{
  "train_examples": 197500,
  "arch": "mlp_mixer",
  "mlp_ratio": 2,
  "inner_norm": false,
  "patch_size": [4, 4],
  "layers": 10,
  "init": "orthogonal",
  "beta1": 0.9,
  "beta2": 0.999,
  "eps": 1e-06,
  "adaptive_grad_clip": 0.1,
  "lr_schedule": "wsd",
  "warmup_steps": 500
}
Rows from block 7 of a small multi-label image tagger, named by matrix and row number. Rows with one number belong to one neuron. Each number is 128 + 32 x the weight over its row's rms, rounded and kept within 0 to 255. All counts start at 0. Numbers have three digits each.
After each neuron's rows are labels from the 100 images, of 14848, where the neuron reaches its highest value: "responds to" is what is common among them. Only what is clearly more common there than usual is listed. The data: gratings and oriented noise at many angles and scales.
# fc1: MLP up (model.blocks.7.mlp.fc1.weight, 384x192), inputs 0-95
# fc2: MLP down (model.blocks.7.mlp.fc2.weight, 192x384, transposed), outputs 0-95

fc1.185:106169123089133059136148127082123134120124136139182059144139175149107107069142153114183065116113136130074108102132070124141176117103140114096159088122123083123166106051197072146158131082123148113142120101161119114138136131141138092118142148132161169164120106086134210139169132146112142114
fc2.185:116117150105125103118133122071157097174100120206146116120089140113162124126194071168104095150126132162127105108042117156059128098140152090131154097148169097116153110145063181125152159153163149146093167141134125110102111110119103151116090156163132169143161049126121112105161148124103097180
responds to: stripes at 45 degrees; very fine

fc1.191:111157197132168132119105117095068144149135129090191113158137127151061109154149105189153103131098093110147146096122139136130206184079142157087121132057157164074151135085137103115086137080106126095097116100124155139120103118149140151089166135067129186186145140070138168110149125148132151108
fc2.191:104116109165120082143127112094115152193136116109123145082163097079137116116147183133147133176137167125166151110097098068162143195154169112150138150114215123136106118194139118182113137133138091098143115147137159077141198133132123099200120105162136144088190157174094082104147099120158101122
responds to: noisy; low contrast; very fine

fc1.33:096109162094117138087089171179126139045170089114069101141130140098083136119146181129141139142092134146145082114163124136194140102129184112091150142117126155092098129037088116127063100101088120105123144181142162159154079185153140140144169184148154115074161142151160087119105085146148068135
fc2.33:229141170089096097139143173115134119220082093093166144125137173109177109118170117112112105195100121125113209135161062091132115135110133125150160136145048111161102128119161153093082176137117124147131084105153140129109112084105108129109132122153122115129116153108154124157114144127162102109
responds to: stripes at 0 degrees; windowed patch; very coarse

fc1.367:154127127121153133066123129117136138134129095109159081150115160193091147154053121237219148068116135105039113144137143120114117131133168119114124163124128105100127118154118108165136135106118126146115141157197144147135117130151133110139164166115158229153105133000102086110083138153133128150
fc2.367:135127097161119137114156148174092127144126128086149172116118138155173139151079144123108098108104161098045146175147098158148145131202113114131106142111145128097165113106154149108143127134099137204139057089129048140114114113183149107112118054087059103165143140052027139101122175172082116107
responds to: sawtooth grating; coarse; stripes at 75 degrees

fc1.11:070139114135118097134118154117126141040154133015123114130096101135107121108135115117141124095122115106121076081142135094170133129122140123153072079138139140078095090119097121129089131134080143146117142158146141157151127145114142141123128143153149129150037211126151105067135142153124179133
fc2.11:105122088133143060159140158123154129139154099123115126174130098129123182137148101120124121103150145129126135123137134137126114101135152135122116134141129161152087105058142136120108123115052098172160135113174158098232078179119107119127164094162163142133143228113093140125087125139125216128
responds to: stripes at 105 degrees; windowed patch; stripes at 120 degrees

fc1.116:081113113150118163130122124136135123053094114173092115214070120129115117134165092134165159066133119137126028098135141098152143112141120109112117090130116067136171143062122099110093135134073086092127176133125135162084112161172141149117146134166162118143177138151150096082153146127127099113
fc2.116:216151127125131099136146152115139127156118109119123176103122150124111145129145146133142174126149122119140176133183160135111101097115120099116255148152149082174140101137142133134122118115242137137152133049181158091111130157140164113099132106119121105162121042158117119159081128104116127109
responds to: stripes at 165 degrees; medium

fc1.234:119082124141122109211131144112133144076132191150147122143122115139110145150116140142110084135056137177176069152093161141138193109122130155138144148082167089061163082108130129055135158112157166130199120086136170159114115102155138152046104157061078106137150113153162161119153102135138099170
fc2.234:113112140094083129053134104050064093113133203151175163131149109122161062167178102129125154137147081169164086138096136125107088103120155219155125128101148188143139154154090125093166101161121146084116123108142142133138136067120102133145079137133139135119102154165087132129183128122098063090
responds to: dashes; very fine; stripes at 15 degrees

fc1.381:203143118073132114139135158106137104181074141101167128142201150156139086109110123139127093115121105078112157151133144119085127120120144147125172183118129106071107098153234121117181110111122088136118087099112117116084200132142132041085101140148085128120099144132149181185145114131113130119
fc2.381:185144163116157089116147086122131136124101116099116138028110198126106119137137127136146067136140142115128123163127141101132102115132119129126151137138151146114179104111188128121176179104153156107111152051159149132143111157128139150161143123140121127152125130103125120106138128115127138128
responds to: stripes at 0 degrees

fc1.196:145172165121134125165097131059081126163121115109170135156136113122081124112213097201117117121050060143160115088136125104177220160105165125089161120078125141100074127084149137091116160096127119064088152123081125111114092139109140158086128142095117194141152150135137199122146074196139110127
fc2.196:096085120173127122172113106154110102179076127099161173117186146106117097115147153150135117180113185140155151103109104096103159156161149112126171172108162130177084090125131096205153134169130107097111186140147147094137127126114102121202125098126176146109145141149100123171160064115103098125
responds to: dashes; fine

fc1.58:113116196101129106105150112081152119100106107092134117152136159112130118121172194049113081127128179089170119092142126122112112137099089186112119031143166106156086131087112115135163128124090130136135117137154096167133145129135165107164187103106138076127123164189182148122131124090123142116
fc2.58:119176151142151121111122089130147104107122107111087176114102142173102102148112123168102144113151194116140151137100077167131192100127126098106131099173151105100109104146106135074108124082134156098176148140092185120095137154169138154075125073190086255161097098131142106133107130159121152155
responds to: coloured; windowed patch; filtered noise; scale: coarse

fc1.8:127089107125166187144112140121141103159062137101184105156096120102095148139125154083134142091148094104128170175079143119066158133126111146125071116178141086116128180125088128102131240134108113134129107100131133145086143119171149119067137125119148161137189087116097147164136112116143199137
fc2.8:096130143092090133130111151101163148163136103117132107157109094148138107120154102106156112153191164135112149096084079176127114143102140127188099110116082117147079166160114121068146214143091159176123115165206082115149092141098147121159122088185072109108111177132120174091148201090144169162
responds to: stripes at 105 degrees; medium; kind: filtered noise

fc1.41:082121146110145130126173134112130138082200166117176096138117172122098121086113137155144095140091093172110061139115116130169145143092160145150131117130162090093153063127157092108146076133174102162136163162172147117196159141145156081115146135155113133137095149132203147116160140152127074164
fc2.41:143111117114126083134144118147168126132071131176143125198094122136161141166130060130152114087199148103114101127096094120072105102120128095119114140136150148178121182111133132039148111116083161157125157113155089115063095167139140114139091089135123126154198145140129149065115226131126181117
responds to: stripes at 45 degrees; sawtooth grating

fc1.236:093138159161088096145134147110129138104102110176169118122090130146125140112137106150136179107117143090097123096152111098140127137133163099105106116135087087123200135107129133130071147163134140107125139075141160132074110129128128130088158113149171129170148098132141129057186132144132195094
fc2.236:097108187131120060140147164135137130105127155160123128039145116093122169118145193139130121095118110126117128115160184128183115105153165094128125151148182120136104107135118131144079114119202095138169118090150203119093144148125128135078176140136190166159163082147109120121089107102136160126
responds to: very fine; stripes at 75 degrees; stripes at 60 degrees

fc1.168:155116149143150121164146125142175157124083091077142134165099103134116111112143099081126140093125088147101159166141113111163118189106100110172124088117137120118164068170082111114062160168125112181108138144109130135160188116125119116098105144115161091187135124135069096154176150106137169152
fc2.168:123118079084160102113135126080073153143129153183167120124110210089155111136152166114142119155150099083141186162158133161180169109107108120118147141116149124124164129146167139127135115145136083102129077083156135116135138150150145072137164112158101158168103145102153181134100141136146118136
responds to: stripes at 0 degrees; sine grating; stripes at 90 degrees

fc1.369:115065171109129133141144131103111133129116143068197080167099147148102134128175169155146139098086086140095139154169069150149148136075086121103145092128162072075162099105127083123112140120103104058140110119145119138113124165187138134080172161141166118133163157133160183134086096219131178140
fc2.369:101113168071113152162166099085114174146087139108094146131142144125126066116132112178134111138120156097121131120056121159111151087106179159102159115121166134095083117191108089236130126127165107109142198122091180129121203123122100181140091125174116120115090118222101109115161117098170100107
responds to: dashes; very fine

fc1.55:110105134089105174113136183165098111043167090105072143150142131132095127107132150147136147103152139165155106126124161158151164102141167115095135173098138141089104136062092098129072131076130133086122132158129164155142069142173134140156173172114152155025141155143135105136077116134123089119
fc2.55:148134166117088089134119125106127105189082109088142133118109235126140106096135117134156086144126092115109160076139084128120129148101135137157182135152083081156126135125136143141132167139155139150122113030176130119097131094108111142101130111171139125132100111094132134160146104125112114122
responds to: stripes at 0 degrees; very coarse; windowed patch

fc1.200:056110146111165135116127137150097129108107133111130115174120162175112137146112147147099100059149108070124131150110115166160159164089148090110083145119148062159159141084138088023109167146122100114145115066098120144073145171158180085135152140107185134162156182105151126186114105157143170177
fc2.200:145148174111074182078113107071087148169180147164155159124122154109136163128128147139167156070212115201120146106123112160146127142117108063139107147079173058159076148164119134153144089119139127099100140120128047058154185130160148097155136068090118110146183097120057133085149151038148104111
responds to: stripes at 165 degrees; windowed patch

fc1.91:145122148154142158108135092083174150203079136135200069183123130127103087140151098070134118118144137115097184155071129128046150185107078150118101110170163104124168116171126115054169178126136124141100081147127118147124143073149154084113108130092112135199128109112117150131132126089109124133
fc2.91:182103107118112098125124186138102171181129096098174109087112098123175081122167156123148069163135181126108182112121076133176136151096128117174143123133084085144090156114139152070147151131106149158098084111156114147132074121112136116149124090183085136167109137145094149132103135151145143116
responds to: stripes at 0 degrees; sine grating; stripes at 90 degrees

fc1.135:153168122129078171098149114126112156181104093098144128144172120120136107119119086140134163132174131149115189147109080164042104165125119085077134111160138074148145150113126137155124200112154097096144055157086119118148125080141142151105118117091180143105145103148137107135092115141143139093
fc2.135:058100095139178106104133092099160099088135159113150124216117105132138139136148138119150167127138142110105073121149090147199105114128124103137112115151092151129112127129167128114185041135078134172155175105203102133163074214104119152130108127153140130105106165110102205126153153099102210131
responds to: stripes at 105 degrees; medium; filtered noise

fc1.220:156116127104147111131104205101135071103113113148125107126159190119105117086164167160120091140081108104118129138085087118117202137109160127130100127173133137121071160064148119148195133164083125153107098095178147151126090112135177136114170150073148148069138101155184171131110161131088107153
fc2.220:166093176124061048141095076133143093130144119188059140054118074139091147118119150161183147082126155155178128144106157146143156145105165153096111117125190124124098190099099151116016167071121129136144085117123188112108146115170159146096148143164132223115128105131100104113122127163085106163
responds to: very fine; stripes at 60 degrees; stripes at 120 degrees

fc1.193:093138136102165127168126126136158140152102079076115121154091094129122103137112111108125175097156100068156124135079144103120139206120100130160072169132129097077152071151067108097100139165056069144124129093115132179082150193155141101107106125134137097121092088118133126127122170137118255163
fc2.193:151104188091125089094120115130106150152110121172143141080100126112129100146140150120169070166107147094088170152123073150125155131102101146108088123087148177109114161107168125118168220152149154126126068123136121141075118124139142052104160140119081126166142212097110118185119127123108120157
responds to: very coarse; low contrast; stripes at 15 degrees; kind: windowed patch

fc1.178:118121098088130194114139161103111142116096146099123125133144136162031111107103117208138089091176070109120140104119148077134094134091152102123079130116133133110154140121104071109137181140121128159103142164101126133161112069112164104152124096130162224132085168079125145135166155115130141132
fc2.178:094110174095115101107175094152118158128116131129098174119154100106151138148121161130057151147105179126103177145125152170144177114166101113113134116122150133096128136209113127175141124117120156099153106132125118113135127185103117066178152159087118043105118145102217142160173101175127137102
responds to: sawtooth grating; very coarse; stripes at 30 degrees

fc1.219:131100132151137180091098136133107127129067176130138163190142142143099135148121123121134121082112124119062107159145168146100136106081162163098098182113204141105111114082116097057141139090138121085112116093108207174082064118187162147081156152130116165159143193124160167175096103185135105172
fc2.219:141116118159074128099169130136116122129163117105127133103139138101155111098175097158117141159130116106215153101118165097115044204084160204097121151124212212145044091104168141148170091150120146129148141129126166106200179176106132182155115089138134105051124123155110152106142074074127141120
responds to: stripes at 165 degrees; very coarse; sine grating

fc1.80:118187147140087172121118141130124130117137108074095137138123095140067081161133116048157176108055111155119128180138135126115120105126167140118114133153159173158138127094064104157124151110139118134116157144169218184114019158157162139119112138151165147121171150146068110163119085098145132108
fc2.80:166076082060118105102100143162169116108130072118140141102153140137177158115148097174151071145144180138182109133145112084179122154174167164177182095149112125174077125168187099133054088092118081148137115078143147159162167199144127197130099066141131094068114138074142095091068090096146176135
responds to: very coarse; square grating; stripes at 165 degrees

fc1.317:133156129178126158123127105082136154160109090087163109094110138143147107118160156133144121135110116140105123129099140042171105102131098163125116122132081129123083102092092127044072145134138053096111114164169105115137055132085158113089129063149181121193175098177115136156159165143162178157
fc2.317:127128154095150138183115104149125086115132099229076122141117048114104122174100122137099092153076154139168112076097119093193153135164160131145109139114157119181037119122106135099114149131127082117138161103123125137176147128122108110101170174135084114055188134130095138104114118135112108126
responds to: stripes at 90 degrees; very fine; filtered noise

fc1.312:136176134115130115119130127142085128080090111130133091133112195172125107150105137096133131143124177083183117155121140113084238138153091098073128146143160160173130080135113116150160108139146136096156093109153140155088093156172129092153163123120173141151117155115147133123110076092103106166
fc2.312:118118077135128149088110175139138148160153140135074172139115127160132092111065178129129113111172118149176068196216113147164112124091131128122149119087135081102084146086142140114075127123132109132126079112093138114176128198152090093128144081089136115120124121087074114155151112123122100097
responds to: sawtooth grating; very fine; stripes at 90 degrees

fc1.305:135083140120126159147161156069145128140123183091163062189105144139136152152114094041148132097151054107024090166128144117125165128090104140145154111127137098130191139111103101092192123118121145156161122095150143156144135096174134157107208131145160086127084115092129175087084120171131147139
fc2.305:143124127175152120149180170128138134067088128145041187109111156134133155145180119198106101082142130084137120118134134100142125100121139102115138132142118106157139102134109117174097175158125096121191119184130112129141118113164121131139108145137088144128121154200133127082085162106089127083
responds to: sawtooth grating; very coarse

fc1.129:124112119105137095140157127136145129143161151154195080177104188096098072102137139112149067091113141123144100163092162110108120137106151177130133124154238099038189076163170117110142116135176102175121126132185180189162152125146156097093150148123120105129105152149138199085187143128127061135
fc2.129:080131125114103119121141161145149152139138179103175127220101133126126173134151054116137247111111138159136129126090098120075100128100109143112133154125104153156133136088102108134122081137134148123109120063156101073075108092127124109201107150098130083152167089146108203125139124111132107111
responds to: stripes at 45 degrees; windowed patch

fc1.315:116128120082127092135165125128146148148147155142185078164121176131115050100124145121138049081119135125144106179115143115099120157114167168120138114146229088036184076156172105129120111131185113167139147126172164187148148163150139102099156127139133144105098176133159198105160135157116076121
fc2.315:085128105106103110130148174144142154140131170140179099202131131142131182146160082139099255130086150172134158129097104100107085124083110127119168132122077179208149145092087119088130127113141150124129122087152125101124117112123109103211117114123160091169171087133097175129126092077148139127
responds to: stripes at 45 degrees; fine

fc1.82:143220131155174131130143136117145098114092126141124175144166181050120122050181110060164110122102175048142156138148128089101083120122098118140070162092134153164123105108099176138203083186108130137070099117175118122094067073152176140131138109104147150145112113136115157161112103124121121140
fc2.82:135040161128142131147115136152110134127165077179102091104069110140172145116078101172162165107147172129167137122173139055116155118161171111105140124156183118136104163117153087083093132100131070079113159132089121153159142125139072145123095158174083158059139149149115143078119119141118142106
responds to: low contrast

fc1.199:099108175139158117112114142110092150115139142075161139166054138141146112120140096163135139087152084092071102101172123111121093160084112150106100133084153077157182120121080142166080128134142142121098159094152144148100145156109157157101180131126167107219146113037152126076114109167156162122
fc2.199:059087164135153084104158147190098132090166154147104144065136135082082204084123191181152122101138140117163119175137153132219132126125155121099099125102143131127118088090137095173092137104098095139143158135123128133127179131178126137163159081115078187095169170157081125106089153116104123082
responds to: sawtooth grating; stripes at 120 degrees; stripes at 60 degrees

fc1.263:100139161155212138120075114164113102123103117135164146141159132059114122032207132165142125110105089144061126119127131131155064133035118148103142161116149133105140146118089139110138165147137088148053110130228151138087129136097123153106224220089191146147155116077133147139127145146126191155
fc2.263:148168126127182173163101184164091123109164109128135097086097091129155136160112094166163136126079186128168097124199088129200192103166059117181087048086138055121126138084163090100174141117137140078147128080073088129138092125157097149166149098138082175101141133177202157132116121132114102159
responds to: low contrast; square grating; stripes at 150 degrees

fc1.134:063119162039074067131123154126116089092152115111140125140126126129128088088095099111150147117175134135120164184172143133104158165145209121139120160128128117114169154127142075130201130141053168131147093144116121109143088082131118174150144201133150132099137158124160179114047155141091145127
fc2.134:063122096141151126160134148152155118170101129118092104207137108091087124108100160156144132149200111147124119145150163148146112146107128140127122176161157109112115095171160144110145137111163105125132165186107139104158154141129131127156121066169130111094149187095093236125150089095127126114
responds to: stripes at 90 degrees; very fine

fc1.333:126159141035136130125146153134122122129078123068141132152156138164114023129122153120129077113127118123115103170169138135105117132107122160137176126125168081086127087127230102129202134118148126139147111141122148166113159127157144102100134134140129158102094167132151221198146114128104097115
fc2.333:163145138123146134104142164108137139144112127150136110163145116116149129121145091145115135141097153145118138214136126070132093103123106114103155139130120120156170081086062143092169160122235134088106130132167161126186104139104122130190161123137126117163149127079109158094087088090159139154
responds to: stripes at 0 degrees; fine; square grating

fc1.81:072120156176180130150129108118113137148142158149148107131052111119079130109129144168187124112140139164169127111059141128126158105117169179115124151128133139074098146198112074159133130160145076213145155146174177130116133121118142120085165167076140166121157130163127130074144177128115136144
fc2.81:113097159112079151164145143153126113142147141131159153121104117231111140180105059152166182183135179137130108070141110151101080115140164157179123181126116134144140174139041136151146151117118128139151145145131099133099125070134154161112105087130119115095092121172195070139153184152115101136
responds to: windowed patch; stripes at 30 degrees; stripes at 45 degrees

fc1.246:087093119038091074109114233076122059108119099112135151131153112126099103135110133147117110079153159140111137137181105099129230134169142118095124157117125117081089131092179112149238106137080170120134115116126126115121088130120126159116150191143107170083107181114135232120118119184061098109
fc2.246:127126115107172109125155132115140116141130106112091085164145131101082121104092145179137163147119114160132105186165135104185130087097173113102140192142162128093113135112200158082156141079173134101147166183125203111164104164148125140146134110134148151127122171054068177104144076102117155136
responds to: stripes at 90 degrees; very fine; stripes at 0 degrees

fc1.74:152113146164108162123120084077122100136104152102132103163111172180102137136121118150184111113126077109102100120162119110118101155072087157117112121109136125120131130099106046155142193134113125186124154113173182149083089109186184115079167085112149169163170130150110126146150118114147088146
fc2.74:153137130093116124157156159118181179136146097148082205158179091120103166130117030155129156089064126160176150146104164078128109162125157116130139142138134151144077129152185143145090113108126154157131091074144160108175116167159131124138051126162123114062125128094125184184069073122149134158
responds to: sawtooth grating; stripes at 30 degrees; stripes at 45 degrees

fc1.378:117070152104168095159158031085094032128145184114184163147044198159134136144167113095141152150128145113159097161118149135117098143124160138171131190120169136145126121102122165133045154137126048123133137151139167184118140120186156133120149119136156105131118114159085131121119101120029137058
fc2.378:120232105133128129119094232131142170151140139114140193096255151116128136114127120086133131123136151131147159128126125140124098139135118146142147119132097153132154144144109108185205125124121180099127109107125120128117133141110165124141116126157114096129114120108124098153154123094119139255
responds to: very fine

fc1.197:127162135106149160107127084118110130146108105123170070146132183186009140104136161166136127142139099091168120135136144134164152112113171131123126147134135179133147103110101101129142125140078123095112090142115138128132069172151128112142193165099158202165126137068138100096064089156150135106
fc2.197:119048091184088153187139092151109106160133182130185169124156131140123116128075148133099132141131149051131151181129101201173193151172128126114155121122149092128159123132152126174102077104144098153140072135077112135125183138139018051152102077115148120161103139113103126130128103122141117072
responds to: dashes; very fine

fc1.164:132123103136114183137123112106142145121132120115129139123140109116120119122129115140140148109141153179145136183119103117123123109140124123113178152141128125052194105125155132145115093126205121131110103102137162150111126113135113106097128103132124147136111090150136117178171139153132120125
fc2.164:182086138146112174162146105145125142106157177125135126073131138112139180133130130125139211122114098143101106124209173107147116114152099162101161134156127170142130142091179112138126096151238131150131114121163163142150117156091120085094201121165181121159115075128108139115087102088116133101
responds to: very coarse; stripes at 165 degrees; stripes at 150 degrees

fc1.140:107138115126118033107153137096122125162156145129174098179135178122099098100092098105160096105110163105109114125099122161081125163117143154106115107130182054082169097102191086128160131091147157135131117095168181120159150167166127101090146166114147121124112107111142204098139114085118137154
fc2.140:071111166147104035106122146133147119107146145161176123137102114119152196090173095193108188144116138147160107072091116155109115121139144099132226138141123091183122182113096110138111142127170112152134115052155108128058111118089096180104093115106165146136193077168124129107158083141142110102
responds to: stripes at 45 degrees

fc1.359:137023167102098107175144128018137147122147100063151133151142141188094115147198152147120137116078070113165140131092099146137151159108098142093115158154135107108093133112136088208087134109130062122123149104172154131118088157129177108131161156112146157105143131085173131135081064203155137123
fc2.359:146018126152074168089128028124112134146147155110143180115156089169115124108068125173169128172124197110100144186144098124162123172126126120097121149087144175137096149123111117193118125112136121125157119081095152108145128130122103117140107105132133122097114115163116115160123102049130121092
responds to: dashes; fine

fc1.319:114255132104081124100182171125124191123140109132145083148109159117022122067110176128107113118096109126103123145117144090128213121079149109088122113109153122082156144120120133233224147134124127108119132144132175129135142128108111095146122146137176146107141144096127143105149090076185141192
fc2.319:132079141116142106187026120179171114118132115127134180131157102133151156134167108037153114145130255156163114098097161127124091161170134146080155118153140146141108108094139100061021136130138126152117096138128132113163118143108127181124186135138168083072146150118116128130115127149084141092
responds to: noisy; sawtooth grating; very fine

fc1.30:119154160130130088148102104061134152133116101106134131162116188105118105097148160086171110126131148099131124078104135105130062130084135181116155062124189144136105124118130108119093152126117101168142102140155097213120134103143200119105170127094147047139119133177109134112091131111152083128
fc2.30:123158143106112112223129136156116134112091135136091184089142091177104099158083114170096138112117182121161142092107126155120199124107163102092112131135163185104100123119149157086130119124147165139187134120097170100092120158125145138090117074173144172092110063113145130161117117174157128176
responds to: coloured; filtered noise; very fine

fc1.99:143102123060182116106151172126138142065098178143195172124111195074155058149086157130148102177178148184143099153069130149118123162127137162140182129121135149139124116133114118081192107161163106114117078145171144155138105075165148159159182136084159095105109112184121124112111114109135102139
fc2.99:107169108162118160156106169079093111148115143153061169149106139100110097097099172141083112072142088153131143171082129133156154096063122121116117155112131085117174187168172163135095135150154078106082140141108079183114147196185190130124193148110116092170134151093061131096151191146087136136
responds to: stripes at 90 degrees

fc1.211:098124130108099058147156123122124128125125166133204047172110195140103107091148132118168109107119141086112088111071133152097129124103133147127131113153166084076132107095163104129158127138123135160143127112180142119131160138140181083075132161124142120148131109124194212104171118141123145125
fc2.211:106112189117099057151148119129173119152116158177119111133116158098102181145144061143146104112121123107141111082022115149059136110151167128123192157149129086128100140109116132131142168117168120128151144055127143088064153115114106162119086153147160157140135028152125200108159095122129102112
responds to: stripes at 45 degrees; very fine

fc1.222:114078120137196115118140100136077106149090106077160116118149130164086088172140148094155105155126079156125117178076091112140160115093120199154141087184108147115153085189037111093094155093113047165125085142177156146111063124116175113151149109096170114152137082110116103139125176152130178122
fc2.222:081102107072129132159124166142147130154108113208109143105147070119136047089187163161118132163084162060112131138168116071166113133121098113152071128025090162112116144096152149158174153127162157104149150122163152134135083106130159093182108159171084116105138112122121172111132118144196069130
responds to: stripes at 90 degrees; noisy; fine

fc1.86:096071132120112121082120098112109111086093119129072103211138164101087111112190151129160119093101108119134064103136125120152170093113128149114152130123127134116107150040123090085126130085086099100105154135149107122090081150172142164125174148145162107100182137157164114139155115138143042146
fc2.86:255140165114093112132137131104161163134099055109126160117145168148121126116168092142159143141115158088118206121111109107106113132126101112128234133170095101192127102144117154106167142118191159169136167069212151094137097140144130084162140117139111125131152071104117112190066125168147078110
responds to: stripes at 0 degrees; coarse; stripes at 165 degrees

fc1.151:119106142079144135146128149155199086120119118139132138147128116086146093177150161095154106215169122150120132131103118142081133189119116107108128112095133093154148099097117130108171123134075104155152082151139153111068074144168124176117146143160171159107102100161132097157055125181097094122
fc2.151:155181105153123118094107151163084127097123176127113166177134143187138138141113179157083108103107142115085120091183068150130079136109150084136135158201116091146163172142130167149153147140178140125118172144096094107104133100113144102095179140124111136097137156112113113123098122102143102143
responds to: windowed patch

fc1.183:113093186136131141077098162097117118115114129062114098161133177131095131112173127163126104121129091150087141135151112147132086171105094113080153123157149095121121134057144099076144173153168139146119092145169136135141107104170171128094220127100188100171168135113129154071114088107175092147
fc2.183:106103168101166110181133164120130134074157131139073151131104134103131138109098122135110065113101090078157120169072130122168135163127121099161119132150146140136118104133150165135116105144141137139138158102113083135126184111157096097118141168198131142116120129156138210153170110158173107136
responds to: stripes at 105 degrees; stripes at 75 degrees

fc1.35:126105188055127119125171157137186083087142113127144076130135147068098093091145151189178117083153167176090076145084119134129142144134130128146169118145124114089103139066122149082124127153119129163119083157145082190118068143110129175107211149108116080105163117185197099122124102128117098142
fc2.35:142141129150094106107117139130122141151097088099087154106141133216137095176103130104069151095151076118159160078103172176111100091021092131136153149151154126177166134137157158151138176121108146192155042097135135177089115089140077112102119110105181078137103125109122137152109140121143131196
responds to: noisy; low contrast; stripes at 0 degrees; windowed patch

fc1.119:116138120136096131106153144082139134094136131143153097136102181150124110150145123155142107100065140154099040128098059044136182113107125117129080064116132069104130132099151088104100143155162098117127168113185144118136092139166153150103165134116157154178154145165097166088184140151131081126
fc2.119:171087172126138149139164154133128130111109112217116153148131125137108172178126047176123057078119134137108103105073141095135103162135161138120201094150180142154110113154088159091104148088134141188144151100130129116168124135137117172130135128175144122140124106096094132106125140121128077114
responds to: very fine; stripes at 0 degrees

fc1.244:124186178129083165127083128135115153132131101142133167145129105129116149143174115093153162102080109133124166146143130082104134132125154145115060135141157143108105115091073064083119168112121093140077166109150186182079070120181191111105126143164128151120179173150109137196141092159144113143
fc2.244:123125103086087101090118202182114125121107085122115147129140124158175143152118074194115133131122132120155105107123137097146105116161134155150128118097152134140049060124174135140108115087132153123156134076133134133143148170176169185094082066131092055000118084108129126119045108071145167167
responds to: coarse; filtered noise; stripes at 0 degrees

fc1.260:075145117121143132164117123109136146102117125038148136141126119100133124134151152119135136150134145125177145151066128136083154160164096160147130162146134144117096092126057138136129089127100092099115124166145161174143136111162146175143143138115176103125108085092151061130083096203145125161
fc2.260:137143119151080141063132159165125141123140117151113162098137137110128039099047129156144110144135197081055077157151125106142121162156105125075140103111134152104127125094168138213127159182163140117141071142114097128125129163074098042157106140123120124080146145098128125113109115056087106094
responds to: sawtooth grating; coarse; stripes at 45 degrees

fc1.364:137171153125125104200141122134148136123084102136125166145080100113163091134160101069122158105094110106119139149086148124145146141112113147158105109120154157110147070134126120101158124142102112123121084130112142186074193103144180120069105114060113108162083150134083130099160134107117186148
fc2.364:122134129111068115116129127122104131111134145164136108113114142103147135185176139139141126169096165092110174126147087095117185132118130146085151127132116145103147131122162145149167148121156139105160055084056163100140173031103141101106159122183099179188082132128162147119143129195085074150
responds to: very coarse; stripes at 0 degrees; windowed patch

fc1.216:144142176090149160129105135118109125137115139162186090161153170110105120123193179146164071189100092170104090174162099182126158125099129123115214125121133078124154137106113100115161141144169109151086055151126145133120081057168192103135118137132137092134155071153149155165129082117096034131
fc2.216:094160128103085115103109167133156161112166145114131159104141114129146142148120137136140137080119137097095110128112136125121155101129072175106073092163127105120145172071073112088084165131087113136136132150165132160171144145190096053131168152171106181182098189071080101136062125194161186135
responds to: low contrast; very coarse

fc1.52:144091196107140109112155137126160093131144092076165042149160135070142111059123135120173110103137187167167150113095163180147156152155124173151191096185129113115129114106089161104149141164127127130102102109165083162124144166056113060121158166146108070127146130093214129060162113095086113162
fc2.52:100162135089073118090162166150150186054127115190120121128125073228129101192069098104065126127119130134149090104107142111111098141094098119098093139095139148205118166132147197107171135074136144174189072134117107107130107095135142081122123070115151077095132147107136162134112124143175091152
responds to: coloured; low contrast; filtered noise; very fine